A small multi-label image tagger, trained from scratch: activation quick_gelu.
Rows from block 6 of a small multi-label image tagger, named by matrix and row number. Rows with one number belong to one neuron. Each number is 500 + 25 x the weight over its row's rms, rounded and kept within 0 to 999. All counts start at 0. Numbers have three digits each.
After each neuron's rows are labels from the 100 images, of 14976, where the neuron reaches its highest value: "colour at peak" is the nearest of a few named colours to the mean colour under the peak; "peak on" is the class under the peak. Only what is clearly more common there than usual is listed. The data: rendered solids tumbling over patterned floors. In brackets: how many of the 100, against the usual share in percent.
# fc1: MLP up (model.blocks.6.mlp.fc1.weight, 768x256), inputs 128-255
# fc2: MLP down (model.blocks.6.mlp.fc2.weight, 256x768, transposed), outputs 128-255

fc1.467:498480518498471473478518440497516472499503517500491495496473503510514466500445502512477490511525501505492482504498507562433498503530517503490513498493548505509499495479479547486443494506531530526512506512507512519521533501502500506505482491518517507493551510498515528458527470521501504543501476482499497525511491491494482499516498498500497468486494511492501434504497461466525482491492
fc2.467:471526526505503535482471526501507562491504488498503505501500522514484504500498508506494494476543470510457558479500523510509495498501462489497502509513498518509507510531498472476493507491431516479581505542484500488495477500505513481496475445523443465504485506521503470527467593440504501523492519535502504503498449421489501497505574523513493521428513495525497519482448514437492526480533
colour at peak: brown (49 vs 22.3)
peak on: capsule (51 vs 0.2)

fc1.267:459448500491483501512489494505497511491487514469479488499466492549460504498507510501490501466483500488510541499500498533491476486533553536516458446507515493530518496503517470544485453512495497478511487525500491495488512461489532482509506461510441502503493491540522527492512496535500559447520539499484502520521489500572465482495499500509547544502502464487487501517558443483472490465493
fc2.267:501505460498500453500483501484510450485490498473495528500450508453500495492500563510512519510503494506518518592497531516474480501506475528501533484483502513500435501499504534453508500449555500509501538524470496499498502499508486497486500496490555489480506506476491501504489500500500459582500459507493488505493469509453512506500504490507507483505534505555482496545479534549499479551487
colour at peak: pink (33 vs 10.2)
peak on: capsule (29 vs 0.2)

fc1.307:487475516499469534454538498503498515501532510496509484525470497506495495490514491502504547529501503508501507502522490511506477512497498490467470501476525508502499499498482498496507490486499501447520505496488479525519502491487447485475485515499493470426488487462506500508552501468490494497534532499548521491526470505496507523493502512522531499512518540475476495572499468490499521509545
fc2.307:433483499522506457494515499530510520511517500499494507502502502502515473506430496445502500489469500502504524482454454458499438491498533497505447503478498499502504503502480575500489544574471514496502499531501501517516498557528498505491466535562499531492499494496506479511524505516510515512485512478501440501384504463500473487504494529501500500459500481503509502481543495500470482511516
colour at peak: pink (31 vs 10.2)
peak on: cylinder (51 vs 0.4)

fc1.279:526513489509533490516501446497533479493574487508465495522495491537516488507513499505488506498495497484500523504509499526482479548511505513507493505544502463502500495530515438498509486454528482494503515509516523514519575498519475467500481535526493500481516499471585508498477466436509463474505491444518465583503503556508494492500519538504500572517509492462476491544496471435451516499500
fc2.279:490466507485489485510512510483480489512450446474513508503500501504511501466476519495551498518540500502512486496515496501504497498515499518481493545485511496574489496496499489477499434500533499511496503522515507470489510511512510512515502477441491497503485434496508507484525575382524494567501509497500516479496507524495443516494528499528505502503491462506500441584500498523523521511503
colour at peak: blue (25 vs 0.5)
peak on: jack (43 vs 0.4)

fc1.101:509498495503563546519523492499593507514495501502476522504510513499493457479484438517482551500477510494484502475492479566511485512497511543499485524503513503489508490462509514500534528500506495508493505498499501509496508505504491525516510526509498529500508488507498568487488501517512498510499466477583521498551503511419557559481498521478502468548484504516477502486481511480475534462495
fc2.101:492484495521507484503498484502445508501485496499484502484444505506548509502459509444510551514476481503504508503500480502526462516454516500519501486500506501502501500504493504486499492481509523497504501501482562500514503475501498501494530500442507504505481505499500498508490505429501499485507496496495518511511544491489499458496505498495482500500498513469537482562502487510564554483486
colour at peak: brown (54 vs 22.3)
peak on: disc (55 vs 0.4)

fc1.492:452497497508478489482522509499513527496545416512500499539504474478501500495523490459490497509490496500488491501510442494496482544510514489439504507525546504503494509499475552477463494494471500491485506490491476504500463492441516487500535489510487461537504527501465499509570510507497503526584505502476495503486500498516512460487500490483496536510502474470490508496511510526482543483530
fc2.492:505501526500504504488486489519428499400507589506506503501497513496501480499477500500499498508498507498499473511500509509486496496539502520507510492543513464514500451503505498490524521492507502478475453516504484521499501495498400488518523486498505501504561506506509502501495511500499498497496505501512495485505491485459521519561493498612485499552507584501494495480500505500500505515483
colour at peak: green (38 vs 2.6)
peak on: tube (25 vs 0.5)

fc1.210:475441489490531501475453506500520516507501490503503500493500473511505496512500511486480590497508479517477526531466490505503502501490472495511516494470490526499517498475527506500484477504506505515421524510498456507471493493513548518479514478505509525497487531499508534488476518508501496516451491508434504490500499503496476504477459471496513501497492429510491455524528521493541509497498
fc2.210:448501502510523506502500502482503496505537504558537500497501474512501501504455500501545514495487546517501518502592485493500504519504502500484557508546487540539503502480500494504466484473513500521489502445559511505502509508452493501489481499500498498499502499515508500497491505449504483497496500452497510510507498465500538478502448490499497501514499500497520499537487502535472471499532
colour at peak: brown (51 vs 22.3)
peak on: bumpy ball (31 vs 0.5); tube (30 vs 0.5)

fc1.621:492459566534496520511562500525517500501509477495478499499510513497489500492493489500513515500473505517500503495507503514499500523501496501507469500540497500537497531452500489501500520506477527512492531518484471497493501399488457483489499505500481450502449499501520502505507498511500500489510502413501520502486479498490492489499499505503496511551497501496495520498501501507497548498565
fc2.621:508479451488507499504500515472501502585573480500513474514497505498461501522505487444464499500499500507550489538508513528481458499496502493493502500500489497492492500525524500499490505533505458509495492498520611502499460500485503502451507503480496503484493499501500500591495505481515470524505500552500488490496511498498471387525511502500512497500534509511501500523525506508500500497469
colour at peak: black (35 vs 2.2)
peak on: octahedron (50 vs 0.4)

fc1.575:497498501508542486469555487495536480530499489496522438521512519510509506494537482495466529458481495489495550499488447544494476544506487547499521511514514500510488504486477495474438491482502532544499527495439524522495504515547460501497507484523497486500484552477435507499489503524457508499512486483498533485493475475486490494500510482551421497526494495483480500511516519515467512514505
fc2.575:573502500486497500458501531443496483496504514453494502501501492503498518541499452502520460505523454500499461510483549531511497516500512431495506465517468469507515501551472512461479462494527498497517513500533452566497520500494497554506500484532474480503485504491509471501524475490507501503550485474513475505510492485506564534522513457465497500535499514467496485499503572470540419485496
colour at peak: black (58 vs 2.2)
peak on: disc (44 vs 0.4)

fc1.455:507507497509500476531495504493498483517437477496501527473502504509496531501481479490544540499455516538455508535518497556485531507501506507497501504472502511527511499499495508499499468494441498492497502519521499509424467500500497528502513557496498475500499515487503490507534500514497500503481562556545498452488469470438500495531499516506513490480504497498559512534518505520475508497494
fc2.455:492477467459501500550511508520506438496507516501486480509606499468495507469497527485499499498499513498489497459502498548498489514547500506490500453500497506499489504509498460496495515499493490523494506517508504497502494543493503501495510500529499512509491590530527511484501534496433505481546498482537516504424500471498503509483545485485483504522492494461507543476536552521508501491478
colour at peak: blue (53 vs 0.5)
peak on: cone (28 vs 0.3)

fc1.592:440485528492519511511486498497497509516497500520463493451511480588509511497500446484495475491506478460501489541499477498499540507507496489474500503449512487502502535505483548485538505456466496539510497501509508477495517479496507493473489542506538462483495500481537494592522544556501550480495458499479516552503501501528485501489517521505513521515535549523515492500498519476540525485537
fc2.592:494503476499496506498463493475516502497461500500477438526502493503494508500535445499494537480490519469453550490523474495477517498484517500510498512508517470445500498464486574530503503468501511533503455498505499478495497467495497503508506517498496494500480538500530477500478501507498507491487508499506484483539492489520480535481515475521482499495522506414507498497501500505499443519510
colour at peak: black (26 vs 2.2)
peak on: bumpy ball (35 vs 0.5)

fc1.191:516498492503497500564467495515557486504539514508523479498503465507488517531472556528488514492498506536472484501504538513562505509479475453488541500549566517440472499512503499474492495509466484487476526496538473499499510504522504510503457460495495476480504507445522524536499539502455501495526453497500534484496540489504500497464482513500495486506564515505496500488537492501489506498514
fc2.191:485448522491499489472489521517491516460455500501498502505505498518480500513500513479503485504532455543503491507492413507458553490486525602465504546464487504496531508483459506460496504502550532471462474527383503544508499529491445514526499492498550491528499478505503500511504501542510501499507468515534495521505467487492521505507502500471446517501472471479500491505494502504524506439499
colour at peak: green (45 vs 2.6)
peak on: jack (75 vs 0.4)

fc1.728:511506506505509502491499501500471529559506500500487495480459502497532463474500506491503483472514495416500485484492497490439505533503497500526473478505492492486506504520535485528529447482483504498475528499484493493410513515532504499494478500485512497501513517495447503515453500506513515484465519484493482516487527500506466493498503488513472501551506497511504497520470519503505509448503
fc2.728:503461449455504488502499501499484505506498493492512501488497513519472510543500498471476510503514518512508498475500465536413487515478492540467467501405514477500502498503498491503488504509501500492506489513503501511515542509503507499476496503474491458492531501504539466498521483501516523491517533500500502502482505571532501500503491502505537528437389340469524499510499498538500508489530
colour at peak: brown (45 vs 22.3)
peak on: dodecahedron (29 vs 0.5)

fc1.305:513509520514497474499495582504532567501494458522506523500470456516529476487494497509491516493489439507552487503483487488497504518518551474522504474537532452512482487510524502503490481537422486491500476576497550507501527499500509501537485527497502475530498488495500551513510444480495522494501463540497489495505525505513504500483493494516526549478493503499500544506519431464473459492493
fc2.305:480557482493461509494535484505486557504519519516515500504512503489496523504418510475512481506490476474476478503503531449477509407544540502496477504499431497480483491510499514556504482512502536500499499500508544557458498480573495491508491564499492508499523526512497465501516502507498499502504492480519504487493508501503471499500512475515481499474502502511500529462487497501471484475500
colour at peak: black (31 vs 2.2)
peak on: cylinder (49 vs 0.4)

fc1.325:481500489538500498497498495502587620489514517494519455502506502454497499486524495500485522503508499519499496502467499500483499503500541502502512530499503550502506498503497500473503515499523496483516505503499548504479437508502501603505493487500500551505497501481506495499501507501442475527573512488508504502498502498507484563499519469513503493501500500498513446499445523477480496438506
fc2.325:523500532333538502580477503443494347553500502500495501497495502506511502499500494511503491511500500521490520500517500498501494499514500499529496495500500498500501505500491613500500500501499500502497514494579489523500514505549499501500500501499498495500501510500499463504440443499499495482512454503496496595500494508494513500500495501501493501505506500499451504514495502503483483497509
colour at peak: black (55 vs 2.2)
peak on: disc (40 vs 0.4)

fc1.247:506474509477496512488501560500536489525538494513497492502506502491511581500483468535495495502500450490504521502453517501485518496511506522509505482502495517525521500542525461496506501500490476500490551531487457526465482479498517541503511497499501490499511554515496415496504525501463481507526534554570473502487500463547507512540498539504480461516485491526470470511459499509473535503493
fc2.247:499540482503537501539495493501497495499527477491508577502495499494501499502498502461506512498500501510522488509545489485500490498515495480498499499538542495487499427480513500503451465457500487518498522529501515489510548537499494447483482507548508492501513484500500573515490503459498498504480478502481504498500519497513525504480501494498456501462557561480538530498528490501503521472495
colour at peak: brown (48 vs 22.3)
peak on: tube (27 vs 0.5)

fc1.184:566476512480493537511472518500538460501513476501490500448499474500475528510529521506498465491463527480501501496516480478503539500492489500518481500455479500499512494497466541533451520520511501518497528497505510483504480452513456478501457467474507496475518518550481533503498503505502551531450480492479489490509456495521481505499486514430485509513500501480494529545518462510522502495458
fc2.184:483500411540511470516450511498498497545525495538511474500493500514452500486500526482496514506509506501488499491489542499499496500499452436494499507500504499495518499492495505522519492460492499487498540511502520499440498528503500480508533493515498497492472503503501510482500498508500513540463479497504497499468501500432500457505545499528491498511532480526500482462499564506507467501504
colour at peak: orange (30 vs 0.2)
peak on: egg (38 vs 0.4)

fc1.124:464477490482544488500468519516479514519489504495517483437498488514502552487474541543497491487515512494454498468480468533543471493497487489507499477511527494483495490481499491497501503493507513492446550438464494484512500505491488477508503554549485494502497510491497539494478482504505497522537484518508492505498503500518483536505464512499529489465465526484451498503471469452515498503463
fc2.124:511498543514540496503500520490488466507515493464533502501505505499505471506458500455461549493498497497506467501517505598626497498464496509499504523502496495508510474483574498465521497508549525481498501500483503497500502493492478514500510522492512501509496510498496505539518474499463509504472499495508521542554499497507498477502493502497497487459511506519498511570506457543499508502507
colour at peak: brown (46 vs 22.3)
peak on: star block (34 vs 0.4)

fc1.344:477473514505519496485498545502528476500499518540503476460507500447462483471509575458541486474488508505490500487526511479465454484487504504425508518524514480499461457491505500563470473513492551502462501501514481519496482473538500501504443500480546500470521488507501509567491525543528501516496501528523531474491469505519474483497484539464532515506487466491512480553506511572543498497510
fc2.344:495500518503470498460496498500528493498484530500502523560497504525473493435491497572468498511507500499461475504480525409527456479485508500508457529501486511521511561513478493524500519545516487500506499498538545533500506475489529500508486495512510532496498470468501500485497498493472485462500521503500534501508524495404486496494500497485499501530532498480471505504501488491479499472558
colour at peak: green (28 vs 2.6)
peak on: cog (41 vs 0.5)